config.toml
model = "image captioner"
dataset = "rosettes with rotational symmetry"
train_examples = 97500
image_size = 64
crop_scale_min = 1
horizontal_flip = true
translate = 0.06
color_jitter = 0.2
tokenizer = "word"
vocab_size = 28
encoder_arch = "vit"
encoder_norm = "rmsnorm"
encoder_norm_position = "pre"
encoder_activation = "swiglu"
encoder_head_dim = 32
encoder_fused_qkv = true
encoder_bias = "all"
encoder_qk_norm = true
encoder_layer_scale_init = 0.01
encoder_parallel_block = false
encoder_moe = "expert_choice"
encoder_num_experts = 8
encoder_moe_every = 1
encoder_expert_mlp_ratio = 1
encoder_experts_per_token = 2
encoder_shared_expert = false
encoder_patch_size = [8, 8]
encoder_conv_stem = true
encoder_layers = 12
encoder_width = 160
encoder_positions = "learned"
fusion = "prefix"
label_smoothing = 0.05
decoder_width = 192
decoder_layers = 12
decoder_norm = "rmsnorm"
decoder_norm_position = "pre"
decoder_activation = "swiglu"
decoder_mlp_ratio = 3
decoder_head_dim = 64
decoder_fused_qkv = false
decoder_bias = "all"
decoder_qk_norm = false
decoder_parallel_block = false
decoder_inner_norm = false
decoder_drop_path = 0.1
decoder_positions = "learned"
decoder_prefix_bidirectional = false
decoder_connector = "linear"
decoder_tie_embeddings = false
residual_init = "none"
optimizer = "muon"
muon_scale = "original"
learning_rate = 0.012
momentum = 0.9
nesterov = true
orthogonalizer = "polar_express"
adamw_lr_other_params = 0.0016
max_grad_norm = 1.0
max_steps = 5900
batch_size = 64
epochs = 3.9
lr_schedule = "cosine"
final_lr_fraction = 0
warmup_steps = 290
weight_decay = 0.02
adamw_weight_decay_other_params = 0.05
Rows from block 5 of the image encoder of a small image captioner, named by matrix and row number. Rows with one number within an expert belong to one neuron, the router's apart. Each number is 128 + 32 x the weight over its row's rms, rounded and kept within 0 to 255. All counts start at 0. Numbers have three digits each.
After each expert's rows are labels from the 100 images, of 14976, where the router gives the expert most weight on average: "responds to" is what is common among them. Only what is clearly more common there than usual is listed. The data: rosettes with rotational symmetry.
# router: router (encoder.blocks.5.mlp.router.weight, 8x160, trained with AdamW), inputs 54-107
# gate: expert gate (encoder.blocks.5.mlp.gate, 8x160x160), inputs 54-107
# up: expert up (encoder.blocks.5.mlp.up, 8x160x160), inputs 54-107
# down: expert down (encoder.blocks.5.mlp.down, 8x160x160, transposed), outputs 54-107

# expert 0
router.0:124168107109137133079082160183135163086130181063101142106081156111102166155110164091107200098180165136102129104133126188113124058139162130120180176094095168122115
gate.0:180137187074136066115183135075130111129092200094140113112110126113132132099126163147087143200067112110153150097102095148127065158097147121108099137129217124086120
up.0:096102160126135110111154136111118103140148198068188125094137144137130103128183111122077109140077096135174138067099118208099138109121132154097149144095175133149141
down.0:120152125142085151158079071149194101132202141110119125237126099067146093161094149193137104176142073101085162088113118163147106108135164104129158130147088066102125
gate.1:169119112123143120111137171068082083142136151153164148146135153123133091135173146133148099142089133123066148136136116121124134148139124086150098145193065163153127
up.1:148076151137132151120128125100172136121116070154145201065098151195161161130066152133078157122119147148147113119157161088119165095171088089073125124133162084147097
down.1:074122116139161123104081147118101115142125082136081172084088090124118118167170132115068185163139143153255124061131195126163093097174120191102122134168085107145121
gate.2:092108102160120066097137146096085140109103068109144112120145144144194107170178074084113116112142182114082145107099157137119119132121122164152036120140083107134094
up.2:180136083097118138066044125060162136126143064105188152149161077136150092122126118084119115143175163093064103154158100108158123177113193127100120125144128124141136
down.2:203176122105154100132093117093133130126096115138142082148061106059117116159135114102089135117127097127104164152106122119159084190107146071132142157156117117127112
responds to: dark

# expert 4
router.4:121168103103111127113076118140163165108183167129116159135103150142118126160098109111100211094168158144081066093119118136118173095163148110118152142123097152088088
gate.0:140114045167114165196179139125124140131111141181090106127078080112135137165089154170144144076034092203117139100134119085126133136155129087138098148139105119096124
up.0:147108113091171108124098087152102128186114134121078125146148113127141126132140109211145163081107158138117134145132093178095113136154071096166100147077117150112157
down.0:119178142060104099174087142100163132146153061152146097119138145147101170103131122167176110070131112075147065115156131103146109182142133120106110082130097181112103
gate.1:085095103127074170091147170096113169112114121112178112181137088054095127169153087119163127116133072111129096133140111139147097189156118088163118142144140095153102
up.1:092118135166138108088126141106076131128118109110101090127129184141121092211160159125078210131133171118101068137075140123113141092114221154083081158117156082161061
down.1:139113129093097106147103133134118088160108154089124166121159126155166141106129194056073079109111169122129151095156171139162162148176099120140108102166156132110128
gate.2:136120151103166107102183096101085167138160195209172078113157157111110109164102139130168108094212155112093122174067168086118099104166126138125074095151054136149137
up.2:072124151075074147114128199152162081182122131099142106100121157087118054181147093095141106082162099185123095173139096135130131113095073113136144127136082192111107
down.2:106154159151105137180087146099170164162125164183170137117143094087064123134151202140147133071187170143143133139131116159147067133103038108152133118138172177140188
responds to: earthy

# expert 1
router.1:118167119111148129116114131170122180140190149133102139154066128095088145154059103106088176087144140116124084125109107136110170128139102152106133071140083173129107
gate.0:116144082141152131144168170151090084196152137144141141090133137062172153158149094187218113126182129095140129154156082107135102184058121140116145115141110130141148
up.0:107117150093129141199153118109082121130135135134127134104178145088144143125146114189150147146147125123126131160168122091172124180159112133124170135111149162102159
down.0:190121104111140170063129105178109118155149114131091102185150141197156136145101138119143134110173182129131065182152111134128089167176180089116110147119158100119127
gate.1:100078095186103098108147136127088097103128109104116071115117099102083143094151129082051129093096080075072194125110137086143128089135170121129116073144171105131140
up.1:066137162110128147131150169136062155155145089145156183193100125168117168096160075122150078146137144106114085084112116122107111061133119125116148172085108095153163
down.1:135132206126128127129115127117152177116121121132095103151112107178135125165156074109124143125182145064128153118151094117119081123115166146167138179166139092173137
gate.2:090110078175169106096161081114144108064085131145138044094118161122145067114119087123172158110128191127138168102162153078090116098169177124163092104204192096102100
up.2:105109119109153124079061184098089127096113139089138179125123145124147161104032131149126114204109108102123110195101108132115156162151090178113109124108120075205127
down.2:150079139151172168057170103121158146103077121143098093226117112124153099112098142082104137106155139146137159051127131096107176162136174108111117114117120102157124
responds to: vivid

# expert 6
router.6:125165104138123146072089116160164116084114176101109153128091108108113152122108136128116166086198116156072099104136176128083135057163110145163135162113109162118108
gate.0:147087096125188093136102096141161113106121162138208088075131161164087132139172131134126108169223121174175139099114123108121152088144145094152139144165246112159141
up.0:096098096135176136073129090140142133145185118123101046123153132108153165226144046128088099132135172150093144139085109089145146106109111087166058162144182097181123
down.0:080160146193156085097080108145141110130108154098136144141142174106121130076170132120047088093142088118165153182098094146122106102128109080085148077127117159141104
gate.1:167173190129092109131096146142182090168110131130127111126099163189095140164111169195156136109059127082176127108119150133173078086131066148139143050088182143114149
up.1:141145122096125151137084171126160156217192151097108121106178119114120093146169163139155146070083150170089074140144076120144140108089129140162116099139148141112133
down.1:114143101112151120130169109103108185118165087151148146205115091118138109143139187122165166087106120154093129155148133130067163086182158153191121073098065109071118
gate.2:116105169079135102097138143174122109083100101143149167115127177166136074111134167145149113122117113144142159152107183069084175141103121139114057106099173051189139
up.2:197074162153134098127145086123157130080115102136132120029111159144118102146128080102144138097061084138116152199103175083105183162089097116137081127162148097136122
down.2:195107165107156063118131122125149103096113090139147201118095057134112176131153093103115144123111091078095134168172092175184079115086100192148127099092135130211084
responds to: dark

# expert 2
router.2:116131091101088141106078121151155156147161152082099139123072100125117162132121128127089185104183137133123077142101140152085125117151111136159163179113091131154119
gate.0:090103177172140119139094162115093197155077170208100105090163142114133129096153115169127152139075192133073115144176093145173106082170125140112127136101124144099108
up.0:126110115174115197135118121106148124165137136102081114162149092085157159102133125119092128095082132112089092124147089163162117107106076145145184185100179119166151
down.0:179106095096103184081159088115137089144128087185109087137143165141141140155107146130084122130110130170065115094100114204105178100170096139165141100124084163147126
gate.1:132148067165111095125149150120118051109128089149129128159135170114137170146155168167113181132104136083150059113161119173157141131150053143167088123123078084152156
up.1:128142116151132144197138131098109117128147077155059144156151125147148172124079111122110126121139100147153131098073162151139113115134118099100161158145126129083085
down.1:172086189141137154124167157031134173172126118152131086136148145105164122140071085152091114123121129167091089150140135109160151127119114160071153148104111130182123
gate.2:101161157175083124188146140087072113058111188131134105145139139183046084140155150124158094120163170123160093134073093190121088135164049128131111167151167072117123
up.2:085117131107177143121138191118121188168145117108140122098138063125138106155186094121185091128115147100133158094137190199214173094075152132129095145100124152124134
down.2:151171144122099151116151104133133170166116142146103097149092148105060160106126147119106163142162139135080096099144128120092234175095135109173136170152083093148147
responds to: pastel

# expert 5
router.5:108153128090107145119100156146148138103173167135094173130076174127118158141118147150152181053163115133109071105093145148099121101155119149120156135114087155127119
gate.0:073079022118128093122143093091082094117105138161165126175118137156150139119091154104084142112135112092079147124139116097139117098033116131102153123111101104134158
up.0:131074102117129137185124116075103141101150140108150142140075136126108217131086108124158097094161077155112097099115098032150168131134077099131121092128148157128126
down.0:072152102157105087103180111164098119107129093135110097096096097093133153154128135101159110118156135206134129150122121102108101119159099188122128161158095111133128
gate.1:097096164095144108103123082126126195140136111163088103132091136095140144152139063089122178126103152124071099115148109127109123137151113198095064029134077198121079
up.1:100113132093152155127128121131116108090151123163131132106158122116083125155091140128173071103190170125068157204155151166150156150177144120127134065151162155059106
down.1:130143101120124109083130135093088111134108116130139115159200124093123088131156142152124076097138119070147126166183132114173137117167111094108116168113152096153071
gate.2:107111057162153146087153149111108126165059117103133147127148117146128122164120145171164138140146123204123163111081085075106126116105131072137089094133138140129210
up.2:154139084166135151134089185125100082153100114071098150117108084078119090119120114113128107147161125108135093083170140155142080166150137156104146181064133158077155
down.2:075081212120154092165108155138127099170073108094114169115135141111121169143085124130090084106152140140159130114059088079103093095180147155166130140090088134113085
responds to: dark

# expert 7
router.7:142177151103105118090103130165165130116147123124128141143061125099117136156114100140066197090170115140098038149137073143080141127150097114122162162081109139116134
gate.0:081114148115180084077100095144150127157181162162087063169086138120136115111118155140122059121121115143140174139147117135196108125138138111185110097138068149144094
up.0:138121122129164071101138110091165099087103150125071065176131166134137085142119129174133114109179117086146174104106133105193125096062072129114109110129138175159109
down.0:191105119171186168031075138131112053148127151092116104101115087132063172092093135101103115162133122086103144106141097070105173129140058160125134100138083132160136
gate.1:166084150125145123109064162071102124142145117091076128193151084141091141128111097153104094096090128083132103086133178139066148087115154083133138143069135091088199
up.1:140084085132126139150130146103139135158082101093103088082139141061132063127167139126146144173181153135121077112148119145140033164113133135097084128075106127140191
down.1:101127161110137067118143178089194112102128115112171159110118182167125173149118113138174153096149161140165114143073156114138176156213124103108105120157086121122107
gate.2:134153056149111114159117092122176138089136160145111100103123169122060145167087125188212096100095122181088176126090074101155174162150081120105122096085092126142170
up.2:116157122136090052095144161127123165168129136125121135136188074123136107090161108134111138097104106154166121121137148130105068127179141077136089185123161084117108
down.2:167140129175107076196149146135083128159146150124183087131070126146139119092112109131117113144140091060145092146120056095115124119104173165127144096088197068105078
responds to: cool; pastel

# expert 3
router.3:128151108120091127098096081145149141087147150106153180109105139097104161111112138092126192097159129103124087089130114178091111097145155148122152169132109189119125
gate.0:194119068140122104119124102155165101120103090135095197112097128071138156100112137106110084148184076164152107114136112098158088150148115178160113150152148073121095
up.0:131153180150117143158101125115126110123092174139110167121062114112157148119199144138087131161132084178078177105062133094134135119168156130109111151059111102119135
down.0:145096159131116132104137078085103128136174143118164122173117107164123145089153117124073096148126115092120059091077118156148121160125108143152127101141195070089140
gate.1:144158188130180060141110114155118172153121137214134097128111186086146088171157199089162088119111102104062125141155113119110147122095115117165107169119186127107097
up.1:173119048161092116101141134139086142140124131091157154129190103120120132073101087185107100150153152155181144134114135133118112167134168121122148082187120101109140
down.1:151120124143146145116133198184137164121100141062108144175150115166098133108151173171137125196169117180138084183086064142108124110124114110065103173105147124137099
gate.2:129105108127122090122092148114144172206095066121127151045174155161111157122081130183153108122111170172136100140096156074100146117162071092094156081160172167103128
up.2:090112159168166150122155123152127137137128199140145158162143145110133159094159119089152189140131093109088158107156138194175177178061157137154143130130112103183114
down.2:180133109127156143146133202117122103135145151140119138132168206112163148103160166158141077133111122104061159152172126150111177108102098105161093113133117188171103
responds to: dark